From a checkpoint of a small image captioner: encoder norm batchnorm.
Rows from block 6 of the image encoder of a small image captioner, named by matrix and row number. Rows with one number belong to one channel. Each number is 500 + 25 x the weight over its row's rms, rounded and kept within 0 to 999. All counts start at 0. Numbers have three digits each.
After each channel's rows are labels from the 100 images, of 14976, where the channel reaches its highest value: "responds to" is what is common among them. Only what is clearly more common there than usual is listed. The data: views of escape-time and Newton fractals.
# p10: first pointwise conv (encoder.blocks.6.p1.0.weight, 80x80x1x1), inputs 40-79
# p20: second pointwise conv (encoder.blocks.6.p2.0.weight, 80x80x1x1, transposed), outputs 40-79

p10.60:510472521458501545519514492483505504514520535513519520527444468485465500509489470542535456512490492512532505479541446492
p20.60:507540494505510543501497561491555563518499473521551497536455512497511466508485481498468485508475493527505433534493470490
responds to: tricorn; vivid

p10.52:482505503496479483466470511497549490466530512520477491528484550494517486482458499524498504515480531515479502518474478488
p20.52:502505502483513488481528525502492516523450503520509456498520490476568490473497508493515512544516509482485541491509504527
responds to: pastel; Julia set; cubic Julia set

p10.56:500483534482525492476481498495457542458457534481508476500516481508479471484481571482454504469493491493481475475515518509
p20.56:496529495460511506535458490463515478516471529520517488469485447515518470512492481507501536447494509466506538456543512543
responds to: Newton basins of three roots

p10.44:523472457503508483531509478553488504528487482493516517494474538508481497523491506488488508518480488478506492490470533489
p20.44:451483496505522511528509510544550504510496502504510542489491490530511535520506492531483504497516494490495502485536483534
responds to: warm

p10.2:511538509519483489508503502525469503530475501518471481460500513476473483482540516537493518478508556495555536496472483493
p20.2:477528491457498547523494454502488526506486472500469476493494472500493466553498478509512468436507505524465452493521497486
responds to: tricorn

p10.1:448513502484501488521462519490471450528503457523530539516481476480518465504498460487501474458532468510499526493471518491
p20.1:485539443527498491512518522521528534450502447441512500531470494528484515455501497506498526506528508513522519542502498498
responds to: vivid; cool; tricorn

p10.0:489531512505513501503464507473517515521495519494527484537462464510486494477457517507479516481541478476485473482479537439
p20.0:487492493484465467510482543531479462463474515442549498497522501519497455501511496512527549494521490483476545480474476510
responds to: cool; vivid

p10.18:522498481521510536515531509506474475521480486469536503492519472542469503487522453498458500528472492482471484484453483493
p20.18:516486486492472497490534481478510472509475453522513510495506503465537505466514529483428539543532482528495522507538536495
responds to: tricorn

p10.42:502491512511532489479487527508498476490499511510494474511506470468478475517486538507463490532487493494516477527511562527
p20.42:506518470493512488556493459515524497518502513500462492503523460513476535491500484518542499478552523492505537509502476531
responds to: Julia set

p10.65:469526534553517524526534500515496501511508517484514511485515520528486493536483513538468492574463519498485521495519488532
p20.65:483462461499531468476542493463529468455493498480546462527487493510461495509451569494482509519495488470501505485524484506
responds to: Julia set; earthy; cubic Julia set

p10.13:484506484456515523498493485493527485483486522467479464492500550485463508506524525516452461511502470506461477450519505485
p20.13:528524512530487517496440515461534512452492529465469545468499494465464492512521464488520492491479509506485484494503477499
responds to: sine Julia set

p10.6:475504500445503466494464527492479504522498529509476549494481523512537486488498490491497488515509482533483496489511500491
p20.6:496457515463477485514514496532493483538501507502476520493555482511523511539508504528488444486474514519531524502508502470
responds to: grey; pastel

p10.75:477527490514499490511490537520512505540519479489502533516506461531517514501522468491546501458473517516508493493533456487
p20.75:498487449541504511519545511509529521472511479496492490521531522489508508497494551536506529513497539485482504506500495503
responds to: tricorn; vivid

p10.41:504516474472487497529473495479493502528497509508506511472538489495519462503525502487524437469506556502524528480517529513
p20.41:505470527505522493520526507465446482486475523483534469495531524509487487519492475531513476451533526524494489537478471476
responds to: tricorn

p10.71:488447530489456538478512516503527479508517487502511500499493468485532498502519482481512522491507477448489507546473507490
p20.71:504527471483539493538508473492501517527558494516498481516468471496483526523489496488485467512508593520505473456476511507
responds to: vivid; Julia set

p10.31:491506491478510496487518567482490482492474460493482498513475473467483511526478471473443531498502492516516478509478503460
p20.31:484532508441479543447508497505495538495525554526459488521468494508493500522473522490519516472530505507509489433535519513
responds to: Newton basins of three roots

p10.54:525491467468497497506460520466493464502511507440518544508482516498504493526476504524486501546524508494473504519485536500
p20.54:508470475488499512470526481501490476466524515468482487483524533489491484537449500533513512502517512528498475501496513448
responds to: warm; Julia set; cubic Julia set

p10.9:503479514503478516470530502507523500460494487516546453455498485470500464546530500465525477513525502489491516518454501530
p20.9:534476509503514468498498475478508499547529477522454530550484509483503478482568476502503487535474505458504516447479498526
responds to: grey

p10.64:515463513512475492536534443494503501495516530504503542513492500502576504528488469512479491497478549502525427523465473496
p20.64:527492518528552491538477492521502492499534529538505544530471513504484486494537552448560488499481505492459485546490501483
responds to: cubic Julia set; Julia set

p10.17:479486506505458484499495522486500507506455472466500483477485474555483531534502506468491454539521500510492500494487544501
p20.17:490506514441478481504492529500467492485491467487475471506464510485474475497518523476482490498503511511480521451536477498
responds to: Julia set; cubic Julia set

p10.34:493487490483509474493469577559487504520473498469554490512506497496519485477507481476495487456509537547483532476515482503
p20.34:498516483506476536472504491511542489503479505506469510515513520495528523484490471482513536497466507522532457517554500533
responds to: pastel; Julia set; cubic Julia set

p10.61:552475481534506552535483490495528479498489494467540487447513493513504505505515499507500478536476542504524483488500493510
p20.61:476504522539490480513509516485497505507483521512514491487484472484500466502524498514556466527507518474505543509478533518
responds to: grey

p10.63:513497521483538463554482489501547487501483513507549496489479483511495492480499506533489483524477527529551516501520515475
p20.63:510522512467523466496536559490527515492508471499530481550465532534470504494514485452468518504507511504484499537484508522
responds to: grey; tricorn

p10.29:520443468534503469502493514522510502487485500487499509518506533490478468493417521522499512523507523501521523469552495549
p20.29:450523492478503486515506479545506462482437464488499527497501471555469478485479494506489492501524455486486467525515488510
responds to: pastel; Julia set

p10.33:517515510509459484458514495470525507502491462513459532416533487477500490518522511498465496481506465506506502459517491495
p20.33:494472506518520481543489532505507504499485473478555482504488517497520468478510485462489506501491506512483492499462516517
responds to: vivid

p10.50:503489490505519547528489486484494537534467517547480483476482504455572446484485470517486500447505477478485471485518495538
p20.50:459461474510461543507502523472529469494463496512461490479489479488486518510494461528509534497432521562495522514498490509
responds to: grey

p10.22:494504528480480458450479493523499487532464509483475478473465480529499488462466488461511479490500492485463513508496458506
p20.22:485496514502562460535501506478521534494480479509481507506485500433516464468460495520487494492462542462460528485525474517
responds to: vivid

p10.66:482478496479489525488550478460492513479510496513454525517508467518487562488488533505501463494489519525487492515546547487
p20.66:514509530512522460526463548516438493512545510489482474517508490459483528496504494517518463518503475483464476462475485525
responds to: Julia set

p10.19:530503492534531509518529509521542489474530521529519493519582469525490470492483544514494489527500551471480475482499507498
p20.19:465550563451456539476533542500527509496508492490471502512474466507509487512481504511510512552522471466499528492519474550
responds to: Julia set; cubic Julia set

p10.69:477478541504512489513508484482475495548497473480488486511493466587498475512510509471467469522479532518478472472570518491
p20.69:481486497521485463504478518500522493510506515530513467533468524470557491544468520513469478509499505512519536496452482501
responds to: vivid

p10.77:513527469528517515534512471465475515489504475509515529440502498521550522545504505510573480505489518491499515501514526489
p20.77:518501498513480515504508477514489501546497460473506499504496539498525501496480512433505502458497509522509473491483502533
responds to: grey

p10.16:453469486461475534504477557520472497477513488484502542491533520509481557526479453505491468474473496515479463499451518468
p20.16:483492499520500492513503524522511495513452475482470499480469532515533515494513518499477446496512451522562525522455483465
responds to: pastel; cubic Julia set; Julia set

p10.30:481499484484450455469539502490464507510487499473490471493500531485491509496501508491487532478496454573478501549482485484
p20.30:486480485518531531483540502481514484507505465489460515519530493479440495499526480522521533469487511523531484528500474508
responds to: tricorn; Julia set

p10.14:500478542499541472470476512457506502479497506492477465475517547497471533520501496521484515454470503474490498526532501538
p20.14:519512541505483503525506534547488511491499493457481511519471479472558529455517549521495507497484534473469534523484536471
responds to: Julia set

p10.74:550509465483544517484502491455500503466531528486485509456510510502509493502521546534455509466505484508512504448518539494
p20.74:463500451507505511504471478430537524511484527482524491460528524475516457507538445499510467475510531492478511506488493446
responds to: grey; Julia set

p10.55:492486481491540537547484533514493522504478512505484526522456485515476480497545541484519470491511460496558488504535498507
p20.55:460496543471514492502506506455450488505533446503483466540518459523446495458449514501508486502470511495520503435499499499
responds to: tricorn

p10.32:529490481492478522479497503496512511501486480526539504537478481496518493487546499515534483471564470506502478497486499457
p20.32:458564526536513510548548522485519511495512505545496460510493457506521482493454531522467493519515507529508517512499518530
responds to: cool

p10.8:513518491506471492457490474475506487504519468506566509547505472518478479443482498527470450511544470500496473539463458485
p20.8:482530489484494485483496515490506478484482508531493446514452492500480503495481541500492540496525487520485533490532521527
responds to: vivid; cool

p10.45:506481488500500490502529523536493498522462508534485515510501519559481487506486487471497475512538498519516524482543535538
p20.45:505485471494473485483519524524477502440504537506470533453518506517512495482498484501506505458460481534500555480458526490
responds to: tricorn; burning ship

p10.46:522476529511531526518492469538506512482488568481473488468476488478500491547512553521471490485465451483534509480493468504
p20.46:549506519504501486534480531506478554523516436458472467498517515511476486466517475465524476529491500467506480543486524488
responds to: Newton basins of three roots

p10.12:518504476546460492489480497462483519496547492489472530513488512503502479500502506477525537552543464464471532546482532514
p20.12:485522536486512508565507514533478494489499483490523505521536531462519516494548528484537475468487456480521496513509510505
responds to: grey; tricorn

p10.78:495516505505471446482525524535538497532474490504494552469471451496545505547451503494516495526521490485504457477481507514
p20.78:504497492529518524482520474485514516509495495518556508504445451483496483492514514500499527451496497503524492479495473601
responds to: earthy

p10.43:554514519503507491472526484467495483488477489499482502523471479483487514452518462482499494528509508520528496524509506510
p20.43:537481496537511495496537515518513535485482494541505513438495487487471507490498520504499535512508520495511535511583554529
responds to: Julia set; cubic Julia set

p10.57:525506482481491515502531455475506535581527516505484504510495501523474483509487508550510477478499516504525507516518527505
p20.57:486508512524471466487533500529523481501542499525481538513508476438476531506508531536518492528500486521501538498507498506
responds to: tricorn

p10.24:489506511499451477472511542515473515508504526484494535547475500523489493498570524512476486503501479511480473514501547471
p20.24:528489488511482529501496525531458513477513454502501496510537537552569556465485508488527506478487535451485484519491460483
responds to: vivid; Julia set

p10.47:492480457506544527492498507494474542485482494490504527498516557487521523484499451500568495535532551542486510484493497491
p20.47:489475546515485484537450519505544494516481476475491493432509514520532498483456474490475489470493473501492504516493540479
responds to: Julia set

p10.58:468489501532514500476524454479511515439468531473535500489479505510486506516505497493498482533470533473552517505474508533
p20.58:495546502515470504524526545513516524520450502531510508521477489463503495462479485482506504495500515487465511496485510495
responds to: grey; tricorn

p10.20:496494528465513480503528533520508474500528492460516495489539484503458439490491490526519496541500506503466520492498508527
p20.20:534541506476494487491488517473482495509495571480502464487507559547494509516513488518481489497499525537472501488464511552
responds to: cubic Julia set; Julia set

p10.11:515532469486463478511493488490530481496507500500473508511472504502494550505487531490510538517530503479494461500499541485
p20.11:530455504476502484509518525492550539526579543528508500499506491481505529537507535530490459466462506481497504484499510501
responds to: vivid; Julia set

p10.79:477468507467515473490481527467444557521519493498509507480485550482484538499481494469506501493482489489467470479520483519
p20.79:509476492509505449522472523503557477538560500535482471502531530551493556524453502504487506522487510470480506491502501504
responds to: cubic Julia set; quartic Julia set

p10.53:526505478528478515488514521442488478512480476485518497503494483489478501551500515513501541470534485537523506479492513527
p20.53:472498496526548506545508491536484545465489503541521489503523520486499510482510526518528516547526488498531457513497497483
responds to: earthy; tricorn

p10.5:517476518518497506518495500486524516535460499475480481485521539544467526460524470520510509514524529461446522496498488489
p20.5:510498476516501529530545478519519505526517502521515511488543528499542499501504519521558500479515449527527506472523510447
responds to: vivid

p10.4:456484475495467500460526485522489495474516504518552544528491519495516513502531477463487469539471504503489512531518488517
p20.4:520459502502465492487477479512453503479482494518520504513508512567510504497500525523488484526496497465462491553554496492
responds to: vivid

p10.76:487535570530489499501482552511506507556511486506497508498506463507470507480494486480504525497552534482516510467489535502
p20.76:521455491540519467488502465496481516504505495507512554489504534532514515473529475462493529466499500476472530536443528526
responds to: cubic Julia set; pastel; Julia set

p10.38:483462435508478445474477502499458475497516501474480542490452487515488487504536503512517523504517497535518501526488526531
p20.38:521489490537497539483487513521497510481523480536505466472475498483529509500494517449522463453503511489476493501499524531
responds to: warm; tricorn

p10.21:479515487489516492491467492501471550472486531469538504507496481469504480495476508488515522468448537457509536482533479528
p20.21:479548476556446492500533524542524508513499516474497487463537490511498532525490496533539490521530437473488489522502512493
responds to: Newton basins of three roots